Rows from block 4 of a small image classifier, named by matrix and row number. Rows with one number belong to one channel. Each number is 50 + 12 x the weight over its row's rms, rounded and kept within 0 to 99. All counts start at 0.
Before each channel's rows are labels from the 100 images, of 14976, where the channel reaches its highest value: "responds to" is what is common among them; "place" is the part of the image that holds the peak. Only what is clearly more common there than usual is listed. The data: rendered solids tumbling over patterned floors.
# convs0: first 3x3 conv (model.blocks.4.convs.0.weight, 224x224x3x3, each kernel summed), inputs 0-223
# convs1: second 3x3 conv (model.blocks.4.convs.1.weight, 224x224x3x3, transposed, each kernel summed), outputs 0-223

responds to: count: one; light from behind the scene
place: centre
convs0.125:34 51 20 54 56 42 66 53 48 51 47 55 62 35 39 44 49 61 55 37 63 58 68 22 43 47 52 54 69 46 70 69 33 43 64 70 53 56 52 71 43 53 50 43 48 48 60 39 64 56 53 28 65 75 62 49 54 47 29 35 53 67 56 66 37 41 39 54 42 55 59 41 30 40 42 48 61 34 34 38 50 48 46 63 72 67 59 45 49 67 56 44 42 49 55 48 41 49 50 71 57 58 44 41 45 66 46 34 53 57 50 44 53 41 51 27 51 44 52 56 54 28 36 53 34 44 65 26 54 69 56 41 45 38 34 34 54 59 24 33 29 51 25 36 47 55 30 62 49 35 45 42 55 47 74 70 60 54 59 44 40 58 46 60 31 67 54 54 32 56 77 62 34 48 47 48 62 61 66 63 52 49 63 42 56 56 54 46 42 51 46 48 55 47 48 53 54 48 39 51 43 41 54 76 62 38 47 32 51 66 76 37 72 44 39 41 61 48 28 45 39 85 66 59
convs1.125:53 53 70 80 50 43 45 37 16 54 44 51 47 44 55 45 58 35 76 57 31 43 34 54 51 65 45 32 36 54 73 56 44 53 39 39 31 37 59 51 50 58 41 56 78 57 55 63 33 51 43 52 59 51 39 73 29 54 36 42 43 34 47 39 37 55 47 59 22 63 57 61 40 76 43 46 22 73 45 40 62 62 49 35 34 67 33 61 47 54 53 80 52 41 67 63 36 36 31 49 64 42 65 46 38 50 54 52 58 48 74 51 53 38 44 71 63 48 44 55 50 38 40 43 62 30 64 56 48 40 62 35 31 48 48 62 59 45 59 55 36 43 43 44 43 43 51 51 55 44 59 49 44 36 45 56 41 43 55 50 56 37 57 42 56 56 51 38 73 35 46 60 26 30 33 40 43 31 37 47 46 68 46 55 59 49 25 48 54 36 47 67 61 59 49 47 34 50 46 58 58 53 45 43 26 55 82 35 32 36 44 54 37 40 43 57 29 55 49 57 45 42 51 61

responds to: count: one
place: centre; middle left
convs0.87:80 61 17 65 35 50 29 53 63 49 53 33 46 49 39 47 43 67 54 57 43 55 53 61 53 67 55 61 66 57 74 51 53 35 54 55 54 31 35 59 65 54 53 71 72 55 57 53 54 70 56 66 49 54 40 44 64 43 48 55 41 63 68 43 62 41 51 26 37 50 49 49 37 52 41 67 37 48 85 40 69 39 49 60 38 50 53 19 40 57 58 08 37 46 49 61 55 56 44 69 38 28 60 43 40 43 62 53 52 48 49 47 64 60 60 66 47 43 56 62 53 52 62 57 51 35 45 47 65 45 59 46 13 67 55 66 42 63 51 70 51 40 40 46 40 53 26 49 63 36 33 52 44 60 55 51 46 38 34 61 26 54 35 30 59 62 46 48 21 44 36 53 51 48 58 44 36 38 53 55 27 61 43 41 45 58 43 54 51 33 47 53 50 54 55 60 33 49 64 57 63 57 55 49 27 70 32 55 47 39 45 39 45 55 48 37 56 65 46 40 45 62 40 40
convs1.87:26 54 44 61 65 41 65 54 66 57 58 31 52 58 76 55 32 64 46 54 45 59 30 42 60 45 51 61 35 47 61 31 62 66 61 45 44 62 72 67 76 60 56 62 70 60 55 43 68 66 44 57 28 40 49 63 65 71 54 53 46 65 48 65 51 34 48 44 44 52 46 47 50 60 54 39 35 59 45 51 40 47 43 46 51 46 82 72 50 50 57 58 56 85 62 51 57 68 65 54 52 46 54 58 41 53 35 51 54 53 41 46 46 33 66 46 74 57 55 69 60 59 49 58 52 27 61 58 44 50 70 59 61 82 63 45 49 32 50 56 59 65 58 41 64 60 46 43 42 41 70 68 53 22 46 56 53 50 63 45 48 67 58 37 45 37 32 59 59 72 55 51 43 55 55 63 52 65 49 51 35 57 67 55 66 26 48 33 46 75 41 39 40 52 60 58 49 48 36 52 60 62 72 53 51 36 42 62 32 62 42 59 35 32 66 49 59 64 51 40 40 20 47 53

responds to: count: one; light from behind the scene
place: centre
convs0.95:60 45 40 59 42 45 35 50 54 67 55 50 39 32 37 49 33 43 52 58 58 40 48 32 56 41 59 55 79 40 38 52 56 44 28 60 60 70 41 48 61 64 34 43 31 71 53 56 81 63 56 43 43 67 51 36 70 65 43 41 59 70 35 56 32 37 55 41 43 21 50 42 60 57 31 33 63 51 57 44 48 45 63 43 55 55 42 53 73 46 45 50 48 32 35 46 52 57 32 30 44 54 44 48 58 57 46 50 49 51 74 35 27 50 46 23 48 69 72 57 25 23 40 54 47 69 62 20 41 29 51 34 53 25 56 26 53 29 55 40 73 55 22 51 36 58 42 50 43 47 45 43 43 48 46 45 61 63 68 43 36 35 66 57 46 69 62 54 41 60 67 56 34 51 44 57 45 53 51 62 63 44 54 42 47 32 60 45 33 44 51 53 47 44 51 36 53 59 42 51 50 41 56 60 52 35 57 34 40 41 58 56 49 59 48 71 53 53 57 50 65 45 55 24
convs1.95:43 59 53 37 56 46 38 55 46 44 59 60 51 69 70 58 92 41 67 59 47 48 77 51 51 40 73 40 35 76 69 54 43 53 52 20 19 71 68 43 39 44 35 50 51 54 30 37 35 54 48 41 49 43 51 64 39 29 44 57 38 47 52 42 54 73 51 54 59 58 44 79 36 41 58 53 13 48 46 39 32 62 37 45 48 54 28 39 52 55 34 59 41 36 62 45 29 48 48 57 55 41 49 35 58 46 66 51 63 56 52 44 45 55 58 65 49 24 58 61 55 53 30 50 38 37 37 57 42 56 54 51 54 56 71 50 40 50 31 37 59 35 64 35 67 43 61 61 58 48 60 46 43 40 49 67 59 47 47 64 56 49 67 34 53 47 47 49 47 47 45 42 43 42 64 45 58 38 27 54 55 14 38 52 58 52 49 53 22 49 59 71 54 53 42 51 43 41 56 49 54 61 43 30 39 47 47 58 39 46 64 58 48 54 46 60 62 53 57 28 33 64 31 61

responds to: light from behind the camera; count: one
place: centre
convs0.26:69 45 34 75 52 50 39 60 45 40 51 84 50 51 34 66 34 54 58 48 51 52 77 56 48 47 56 33 43 37 43 42 45 40 47 24 54 60 48 51 28 59 61 58 38 49 46 62 63 69 13 49 28 36 53 35 50 66 40 37 70 34 57 45 50 58 57 58 47 66 70 40 48 52 45 39 38 37 58 49 56 49 68 62 43 34 21 50 47 57 53 59 45 51 54 31 46 63 32 64 43 32 35 43 46 45 55 51 56 28 49 41 45 43 53 41 47 52 33 71 59 66 42 59 65 36 61 52 55 45 40 45 43 38 57 46 57 51 68 55 17 54 56 58 45 45 45 49 68 37 52 54 45 52 46 52 40 55 56 77 45 50 74 46 56 38 53 57 60 43 62 46 25 53 37 63 38 55 47 37 66 73 28 51 59 59 61 57 29 70 36 25 52 32 60 25 59 40 33 52 56 48 28 44 37 75 53 57 58 45 53 34 61 51 45 57 42 64 58 45 33 60 47 54
convs1.26:35 54 36 68 45 30 39 56 43 34 47 54 32 58 49 57 49 61 66 57 53 51 39 40 55 39 47 44 46 61 35 37 32 53 44 45 58 52 53 49 43 42 45 40 68 58 62 51 33 56 55 32 50 40 15 55 28 36 33 51 37 40 20 50 41 50 63 75 52 35 50 64 41 35 43 51 50 64 55 42 58 71 43 51 42 60 40 15 48 37 55 65 61 47 50 40 46 21 55 31 42 49 57 45 36 47 45 49 53 38 58 43 36 45 57 54 62 38 42 31 33 43 64 73 53 35 55 47 36 53 37 30 65 74 38 34 34 48 25 44 54 55 42 50 33 26 42 48 55 42 70 56 61 64 62 62 50 67 36 34 56 34 53 48 32 47 43 36 41 60 38 30 40 72 62 36 57 39 29 45 50 45 48 57 52 43 32 39 36 47 53 39 47 29 50 52 47 47 75 53 59 51 52 43 25 33 51 55 29 43 72 40 61 52 61 41 27 46 38 62 53 46 40 44

responds to: light from behind the camera; count: one
place: centre; middle right
convs0.121:65 36 85 36 39 53 52 48 42 54 55 56 56 57 53 47 38 56 57 54 47 35 49 48 47 58 41 57 37 56 48 45 43 21 41 48 69 23 48 50 66 31 51 40 52 62 45 43 45 23 44 45 41 67 66 35 70 50 49 55 38 74 25 37 47 41 59 58 58 71 25 51 61 52 45 56 70 69 59 33 53 50 52 54 39 47 58 57 60 64 45 51 42 57 78 47 41 44 46 39 15 44 48 30 61 44 41 79 49 30 29 73 39 29 52 45 45 41 58 51 63 50 48 28 56 54 55 46 44 52 47 60 53 62 31 42 34 78 45 38 45 73 49 64 53 41 54 52 52 57 53 51 66 39 33 54 46 59 49 33 51 43 52 49 41 51 42 55 46 46 46 50 39 65 66 55 73 42 67 67 31 39 47 57 57 40 29 69 62 47 52 58 65 60 43 44 63 33 37 33 39 41 48 66 53 65 40 57 54 61 37 50 50 41 38 75 49 69 38 65 35 33 42 47
convs1.121:45 60 34 25 57 34 36 61 41 47 62 47 47 51 40 46 19 48 40 32 43 49 41 55 54 63 54 35 52 45 40 47 63 55 37 44 48 49 35 40 42 52 48 63 65 42 64 60 59 53 48 46 37 34 44 44 66 41 70 54 36 29 60 40 39 64 45 50 41 59 40 52 44 41 69 47 45 50 43 62 56 57 35 63 55 46 39 58 25 43 28 44 46 47 42 50 48 38 42 63 76 62 60 47 57 64 43 65 47 36 38 30 53 23 35 45 46 51 47 51 34 52 72 45 44 51 46 39 46 48 33 59 42 60 47 44 62 48 52 58 39 67 64 15 90 22 32 43 26 30 24 47 43 37 47 38 41 55 34 48 56 61 37 52 48 64 63 35 67 47 45 51 57 41 35 34 45 35 43 49 43 60 66 26 44 73 59 38 33 63 56 28 40 48 54 45 38 53 57 53 46 41 33 53 55 41 66 57 70 52 37 35 43 39 55 34 42 44 38 65 75 54 34 54

responds to: count: one; light from the left
place: middle right
convs0.85:53 44 60 56 48 68 40 59 61 39 45 41 48 53 67 38 42 47 48 71 49 83 58 48 58 33 48 50 45 53 45 29 49 67 69 52 41 45 59 50 40 64 46 54 60 52 52 50 47 58 71 44 39 47 46 49 58 42 68 56 62 35 30 43 63 47 54 33 34 42 43 47 46 48 39 37 67 38 62 53 58 48 45 65 20 42 70 55 46 40 52 44 52 40 58 79 54 57 50 78 50 76 60 44 52 49 57 47 46 70 33 43 56 50 40 81 48 53 59 63 33 52 33 38 25 40 47 42 24 51 51 49 38 71 22 57 63 52 46 74 45 56 62 58 29 48 69 58 51 55 50 56 67 46 60 59 48 44 48 34 51 53 52 48 62 51 72 47 54 57 17 54 60 33 44 39 41 50 35 25 47 39 63 55 61 69 36 43 54 38 41 40 60 55 49 87 48 60 56 59 68 59 51 58 52 75 66 34 64 57 43 48 35 71 58 50 60 69 31 41 61 61 48 51
convs1.85:61 41 49 37 48 54 47 58 64 48 58 43 69 42 35 70 53 55 41 29 46 27 60 45 72 72 45 63 49 49 51 60 57 66 52 66 50 54 39 73 50 38 66 57 52 62 51 79 60 40 19 46 51 36 66 67 57 47 57 50 37 65 31 50 49 35 30 46 43 45 54 63 57 32 44 33 45 59 45 66 21 48 70 39 34 48 73 57 37 58 56 42 48 63 56 66 55 44 41 63 61 43 48 56 50 43 36 44 42 62 40 47 31 44 42 64 50 63 57 51 39 51 22 35 44 51 55 39 55 59 37 49 42 39 69 49 49 36 41 45 43 50 43 34 70 55 45 46 34 57 25 70 43 61 45 45 59 53 39 27 46 47 41 38 32 46 52 66 21 51 50 48 46 50 26 46 48 42 44 52 78 51 42 43 64 44 53 68 59 44 75 28 36 44 40 40 37 58 55 23 38 42 75 48 54 52 35 63 51 44 43 67 48 29 71 58 55 53 67 44 35 35 54 45

responds to: light from behind the camera; count: one
place: centre; middle right
convs0.7:41 42 52 37 54 54 34 65 71 46 27 48 55 56 44 29 31 38 45 52 41 59 75 46 64 20 48 37 32 66 39 52 32 27 32 43 27 69 48 45 46 48 38 47 54 56 53 59 67 44 47 59 56 43 42 46 72 37 44 64 36 60 79 48 49 50 42 45 59 45 55 58 38 43 48 57 53 44 34 43 56 56 40 66 49 53 57 42 54 69 67 38 62 56 44 59 53 63 55 23 42 60 52 31 58 66 39 70 37 20 43 40 62 37 69 49 41 54 41 55 46 53 41 42 54 44 56 46 60 48 41 60 67 46 51 52 47 67 37 53 61 38 51 52 33 51 34 34 44 52 30 62 57 40 41 47 57 34 43 64 37 50 47 49 51 56 25 52 34 47 53 57 48 51 99 45 64 53 56 45 33 43 53 55 46 50 48 44 70 59 47 55 60 52 40 47 71 42 31 51 37 39 24 61 58 58 47 58 46 22 47 48 61 54 38 48 48 59 55 66 42 42 36 53
convs1.7:67 46 19 34 51 24 57 47 50 34 45 36 61 61 40 57 51 57 45 50 63 65 35 46 22 45 52 46 60 41 54 55 42 49 52 74 38 54 63 44 42 42 43 36 35 55 56 53 41 62 55 65 51 55 37 49 34 45 32 50 48 46 44 37 38 44 61 34 52 44 76 37 61 57 50 28 44 53 49 53 63 53 64 52 66 89 00 41 64 60 45 46 57 50 42 44 71 48 44 49 25 45 66 57 62 52 51 48 43 43 36 58 47 48 67 57 73 33 45 67 18 47 45 49 62 47 44 49 63 58 53 54 55 38 39 51 51 55 74 27 47 39 44 35 38 45 33 64 37 37 42 42 51 40 72 34 43 53 40 55 40 54 63 57 55 52 57 42 51 36 34 52 60 52 54 39 54 42 33 47 28 36 49 50 49 58 47 50 79 48 46 46 52 62 47 28 46 51 53 48 47 36 64 52 37 41 36 65 65 59 45 31 49 76 59 36 41 39 59 42 42 55 50 61